{"arch": "resnet", "model": "image classifier", "dataset": "seven-segment displays showing three digits", "train_examples": 97500, "image_size": 48, "crop_scale_min": 0.8, "horizontal_flip": false, "targets": ["third digit"], "num_classes": 10, "norm": "batchnorm", "activation": "relu6", "depths": [4, 8, 4], "kernel_size": 3, "stem": "deep", "avg_pool_shortcut": true, "dropout": 0.1, "widths": [64, 112, 192], "mixing": "mixup", "label_smoothing": 0.05, "loss": "cross_entropy", "init": "trunc_normal_002", "residual_init": "none", "optimizer": "nadamw", "lr": 0.0038, "beta1": 0.9, "beta2": 0.95, "eps": 1e-10, "grad_clip": 1.0, "ema_decay": 0.99, "steps": 14200, "batch_size": 64, "epochs": 9.3, "lr_schedule": "cosine_restarts", "final_lr_fraction": 0.01, "warmup_steps": 1420, "weight_decay": 0.2}
Rows from block 10 of a small image classifier, named by matrix and row number. Rows with one number belong to one channel. Each number is 128 + 32 x the weight over its row's rms, rounded and kept within 0 to 255. All counts start at 0. Numbers have three digits each.
After each channel's rows are labels from the 100 images, of 14976, where the channel reaches its highest value: "top examples" is what is common among them. Only what is clearly more common there than usual is listed. The data: seven-segment displays showing three digits.
# convs0: first 3x3 conv (model.blocks.10.convs.0.weight, 112x112x3x3, each kernel summed), inputs 0-111
# convs1: second 3x3 conv (model.blocks.10.convs.1.weight, 112x112x3x3, transposed, each kernel summed), outputs 0-111

convs0.12:205132138093118125118122148126118185146137108123051172133145123160038108127078152093095115087091107148124088138131087158148127154148152183056165129166087126090117125056142074132105104142144167114173155111164157094101091121099208083133146134129125091120158169152111146169157150099107073160117167090121145104193128171127142128137118107132
convs1.12:196136128099135128119084105050102134138177069109100147129106173100084109091157146112112108098156081093141107102143028137069111104110199147080148138119120138090131158088110139105124074100105150070163129137130119111098099132145211073161146136173162106097161123124104105144135065133116120139123161115139165138208142164142122127103130087136
top examples: the digit 1; third digit: 1

convs0.95:151110083127117119055149197134111117127094131094086108073122175154120194170089115130091140113125115127115158132114133110099162136096196138114091090086146131150153172092096095065117124124151166151101121143155123106133071081100113129082099146091199063078167167115119092115142092099128115089102166159129181135130107156120145071060167133086
convs1.95:111132085073185129145121091135155159083133137122191081192183124114106127132168099082132116151110094162153082179146145089174103149114121135155183183131126164122099105167149115081121119205129081108120130131097186097092131109134140125217127097121121111150110154161203161160132124116144147139172155153067127087117101116167114122178099173100
top examples: the digit 0; second digit: 0

convs0.55:083111175097124147110106096128178116099154126079124124087160078098059081092113182108139091149170100121086083104092051156164098103128064092106121118123095082049103094086095097122147066126099133103102105121122126156113119104171094163101126130135108150100110112098132128123108168123114155129081095092168058130116114053110097138111128075150
convs1.55:125112163174116087131132125127106113097148131110075207124158150157095133123112188079129150100098147111123105121128202105132145089136139128088107095130116103135153168083120208141142121104162136188125159146088093129118116139047133211089089153107174112146149116105124134093089138110070098088191133131179188102125193158173097146102120135095
top examples: the digit 7; third digit: 7

convs0.4:123124129115151089146116174114129125162127130111131141150115216171100171124093151182123091104140141120159170147160127142149148088090118092107066108166089162122181131098034098161136120157142183094230122100168143161129111138139158084116158074100143123121118119148175123053155129115182138096130087185151122165154157101126105091150161108157
convs1.4:174154113139092118149158091060053114162084075077113123070126121079124159136088134162111159163089097088120117118122172159090177126108171163144093067088122092143123130126096109136095111111177115129069151166108136112104094084101097109065084197088108157144124044104102117104094181142137102119141146121106118114141112152112087145146133112078
top examples: the digit 0; first digit: 0

convs0.21:073113114125144113072123143096068110135139123089084137104153193161123177154092060157113113111140138083182176087100118122130139133092158154100142159113094145122157154081143140038119113099133131174101114133110133115110034063116118120115114124221175112135185138138092116145160135069106128115156117128119188121096112103125143116094137173083
convs1.21:108129081098123182106141127095143137134097100146100055168128115122080149130149100118120127116117119170094109175180120092188086184093143105113101074134107144080080133143107116112083125181088082143088116085084063125107137129129087080146090073125071123072098201087178145103092111093142112129144140156074150095102085133160168119161115123119
top examples: the digit 8; second digit: 8; third digit: 3

convs0.7:111135164140078103119087169085115133152139117058104139125155110094139109092116163135073139075117092127092112157138114082093151082133163188121105065168095095116076157104131110192095081173141191097097128181157078152120132126142136131151157179076164117099102071085148151104120072118157101141103086133151103136189151147182099155109136123089
convs1.7:079080120082154106191159111117132116116104141108121100101117080047135129067111088107169102150086133100131082151084140100117138167120076086151099128106096094085090102171111113128121127086111106067114107090109101192124078074110110113115095109078124134196076129111079151115113132125147129118135168064120068123077070088089143143156142143113
top examples: the digit 7; second digit: 7

convs0.47:108156144112151121135161125011088125150136166114109100157147124110134080129115161132137131110095080038168123152103156131145142107135101129142093128101113086111139128108066107124118151152092154108130101128131126128101103103156102167127176154099125112158095084117192145110044171102107101150085067095151158159129110099070116122112131012118
convs1.47:120191093091098111163156116114111134158095114104100129114136138074116142175132145152145125204160144144062110146095146080146171164137173134122085103125100126139109182067135105111120143116168080106062086171114116135136061084151078131087092141082129165130102052113132127092137193089183147125136104138126066175107101119160127104142163111074
top examples: the digit 0; second digit: 0; third digit: 0; amber glow

convs0.71:145165103131138146075107166068106115093093176136118142123112144150129207105118119160093066155131154138132117118171108130131171134096139142117145143077075116130079166095115113090117107154139134073055140133114177105138157176061133087126137123169129155047112145176135104105171133095120145029149153169138125163164084137130088061106153142142
convs1.71:135146133102141076167130048090082118114073113072103110129136096091145153097111087102154053163142120114170113143125089114093097146074080142118087081134123154129136077122078110102085127114123101063085130109092116159119099124169085116130093114100124141163118158065118163077097105069172083090127137097123049133113077137096111123164146150093
top examples: the digit 8; third digit: 8; third digit: 6

convs0.69:172133114079128120118086074097121152126154079131131105131059115131109116115131127114130096146128140125103095131157077153149033144143176126074167128149099116098095051107117097054062131141135100125126116134137123121123168162081130058148132099133077149072144133113110066160106166111094085126067142110127063136138124175131122123069054138125
convs1.69:140138092092068206110092190138126148154125132130102139117079164121151104148121152146083160101138125058100124125114125089108170102167152090056094126142115157058144215084123122129135109130111111115088158104100121099122110157165131164182141122162161148091151051152125103085114113102126130220101122131110165142169112138119198128097127136166
top examples: the digit 1; third digit: 1

convs0.48:136105132140121108041170152084045102144084155136107169116127171144064100128114147079133187103075075111137086142159148107141137120126178154094149135120149067145129147148123144063166124157086163197110173158102147097071165177105108115126142157108126102089171160159147116152139122109136151134117115081112162144143104129080180118120163113056
convs1.48:129151128105139151137117059118118152109133099108140114162198166082115157158164089107139105154133121061120109209125133067184099092102122074122124133142141150123117119149113086028116106205107124128082107114130094115127070081107136125149123069107112113120099081102195162147096137096183140093171178145133123141136123111166113105176108155082
top examples: the digit 0; second digit: 0; third digit: 0; first digit: 0

convs0.84:120133106136148135013133189100088093134091118144129156093120168148090152126141074136094181064125089169160108112151137105123131127137152146124159136125154076126102176161121123064122123101049135204083135155051163075096135172116100116114132144169138129138143157138092106168148111159127109144109116069101183119113088138078142153151162127104
convs1.84:125147151116128128108127063125098156096123117148157135151186133116087140136151089097107132133100112032109080177134152101181099099121137087111091110102132137115122111122116104031158142169122129132084122164128106093117119108101140121109097079046113113123153077106183175128086162109181117112168169138145173134135092125196129099192125147048
top examples: the digit 8; second digit: 8; third digit: 2

convs0.74:129099161133130122133146114042129117092141110146180095119139151069129103098174101103094143166110148110130140118102138057168139113126027030153141119103152087130156135170147182115088124128102127132161146046129132090103135114100130133140173060138118138128157196127089119129126148126097095103117162076122108134104114077078111112150086065113
convs1.74:201163110146172130195087064102091158112115099117079130124121108069188091182111168177106140077111123118087106113080140144135137138133201157098160129156144150113173168170163134106118117120157130159148150172107117120112130120116100159126140255120132141088169083135101118112118125128120128131122091084174145128161128129168164116133091099108
top examples: the digit 0; third digit: 0

convs0.25:133155106106161135117130146137113122184109161097066156097139189145081125119084114201123113187150110104137078124143073128103159129060139120073090163169065142069110153075100065148130168135069135048130111139095143104112140139127103114134097163161159142106155104187106095116111143088140141101102127185144137192121141081097128116120179117128
convs1.25:067142142130158090123123088117095148110163192123135141130128102157141179133145151088206135168102151170131142143091210119167107117154087100130122149128118122155119146182156179151158193156126145078114116108113134128171049058133124236127132095123109143172144163158136136112106178088085168095144143130141110116094115084147128123084078145133
top examples: the digit 7; second digit: 7; first digit: 7

convs0.82:160089126054076117129154080133176181140102116139169109137137107041118137087077179041138092156103164089092091113091117139151078095137128109137126104099126099132103105105175166091120124135128146117145109140167122122104107114133140143096086091099104146142130129081145084115148137112104101141069101109142094106157077160144136087053059182078
convs1.82:172096146141153189161103203202137136098153148118126129157112172128141055114141080187100149088150160123175138109132112116122169150188131124100104117140140112085171173140140123168139104093142142152136095115146152123152159196119113138159164111154154169111132066130103133116106109113142142190102144147155204154156190147095133170118150102223
top examples: third digit: 8; third digit: 6

convs0.64:167115098113109097155102140146147155129141071101082178147122141128081135069111179096082118125095100155114101147153051183135132129123117154123155132164124105088104120023115073115086111143157183097118099106182144095113124136074180081137124118169112136125098164122137106141187188113085077101079140152130102113194131150155114109075100132112
convs1.64:191129114131133128102082197129103145170179103074089181130109141098167062104155110142090152137193102103140184100105110178116149095168161164096156115167111144158167193154142136120126174118133142127143174132126105098133119144168163156152165144166190125089174096149120129093134106124120171174152113175114138145198157154113164136105095073185
top examples: the digit 1; third digit: 1

convs0.52:140136127130121145138164172077062137106130114142099191118148099141110098118151109132151149102122099075172080205161132125155130128136136132081139123129098081116113124092090133078173142183080136176095128146156132097089169191119129100165141175119088127075108094150173178157138176114202170146083109140159142175147110112098157137174200079160
convs1.52:169101143117136119146084040151139127136099127126087179110165131092121088128173134129187138178129140134120110135050135079128109065151166120102110108147131117165158084139110068069157125095133151085159156160155120162143129152134139119139120104118092189149134041118113166125138145130179184121168196102179120154141151150117090151161056133081
top examples: the digit 8; first digit: 8; white glow

convs0.53:170100108125157159085135089116106200102160102122084139101131098092067162110144092076098102110133130115131116116126092156164082159152159128061152123143120097085119081075151063113093133145090159088095092124131135130111113108117148078165126095182078135118127106139121123154159201066075085141091178099107103117156090193101090154115080099150
convs1.53:154166116089176178113062148146125132142204100114115129145096142159153052117159113101082151081144090081140163108148093093108140041106141101061127176147141148096159174099115099130141141102125131093128101105115131097168126172133157125211174055145105104085167124143119123119151094157103129174127158159109143130163139124098101171114154104185
top examples: the digit 1; third digit: 1

convs0.98:148092163139105095133109103069089118110133085110148069136160129073136097153159137133047134151144076108116127109095097128160117116120088033157126092071146058134121099174082149094079089114112139139087121090139093107125107086071125127112155097107096125098116150057112110137074151134109107114094116091147111159106081089073098100121119060138
convs1.98:159159125152135141194120161119112177148124147069093167137125108040154095163125146119129134114098128138099110128089147096138151140119169127133136150187171139122165186149215159129163139117176123161149096184126135123126097111131069151104143241121180159090145078183114109151117060121089141125126164106165137104152145147167148134073125098120
top examples: the digit 0; third digit: 0; third digit: 4

convs0.107:143134142088124169108080126107153191121131099100094169118154095097045116156143120067119099090118106109124092132124052213149113164141145129069144144109132096100147117045163076121089127149117155140102147104133170085107101132113153083108131079191129153153159100164123121152170136068084086127111180105131136101178128169102122144115086095155
convs1.107:171113096110139136113080183141104145158191093091129141114121187128151072095185117121077148105196098052112184109145102113099154057121161115080132124138123123142131169110107129107132119104127194126119108085174121133135091161118198122136186090121156111079125089116101123100144081146103142152103139118145176115178153144103096150070124054153
top examples: the digit 1; third digit: 1

convs0.10:105057180098145099141130103117090107145133143105112116132134088083148100090053132126161098186102067092141129099113114162133109061114028098104094150086060091114146116159094114100167108109075109152111168127131139154137130126149143123148137112095143095132124055127128142153111133157103159105116190119151130131070146121026136127145115096080
convs1.10:095123113096139111154121153127141134107108136137094072117093081136126130187147102095142126185094160142140110146137189177142111237132080125061115084141132120088134142150133185178121148088111122173129150066100129150103147155146063179130160133154075156093158095131074133107106148152112123089139172091136061102098147125109161132180077129180
top examples: the digit 7; third digit: 7

convs0.32:149132112145127085152131187147127133105150130057114100122112116161140179104116142093109129116123067105132164140160112138114185113093122131165120128128180127117107165107134099219085106130121074076095091127056134125073149132106094127114127145156200130162093120126121131096103110142060077148126099142044096041143151164105094134062123099113
convs1.32:106131099091086107166134144102124114139080106145118109085095134139133154099113126114132095154114125116117118135129117185106138200127117079130049100116048122141133137129095129137123118087120162125123104116150066214153082082126126124103068139085181139143162197082090122084103097081135108070130156090155127156085080081108104104119201162080
top examples: the digit 1; second digit: 1; third digit: 3; first digit: 6

convs0.40:176067126125117174120178111120174140057130152153076101092089092106070104106163171103116089122110152137069129120128166172205106127132147142111091112107157092100169119086167116122154157080110096128167078117084106141126120118142104141117097157098113134144151164081073110099081173108096151149059176085160137106150125146090160108087101079091
convs1.40:152126133097101149071136171133140154062132112061103130117100101136051069146136115147134115109139139163114054133084071111137145110193139123071105120134134118032081172032148151138141099127127139131096123090126126092085085119159159119139139142141202140083146096097116158099130088113130131179136105164160130104168085134131118125104101104169
top examples: the digit 7; third digit: 7

convs0.63:152132124077136137151053085078151179173148062161145089113086116091090112168106125105131079149117140043123079138104083138147090099113151146067137148124114109094130079080142127069101078146145136162141147125134139111131135136102154058109111131169099173095162040117133102151145140097109101115117172114130086121145105191139151159103085173139
convs1.63:132119093175102158162089146142097135114115165121140129136093148111125061142154123202084170087169131051067123137112146077109173097157125098079101108074152118107116167122126114197133105117142115188090117121114135131102121146103097159101137116106166137093123023120129117056099106073139104149090097177134150133109162149115202112115145104156
top examples: the digit 0; third digit: 0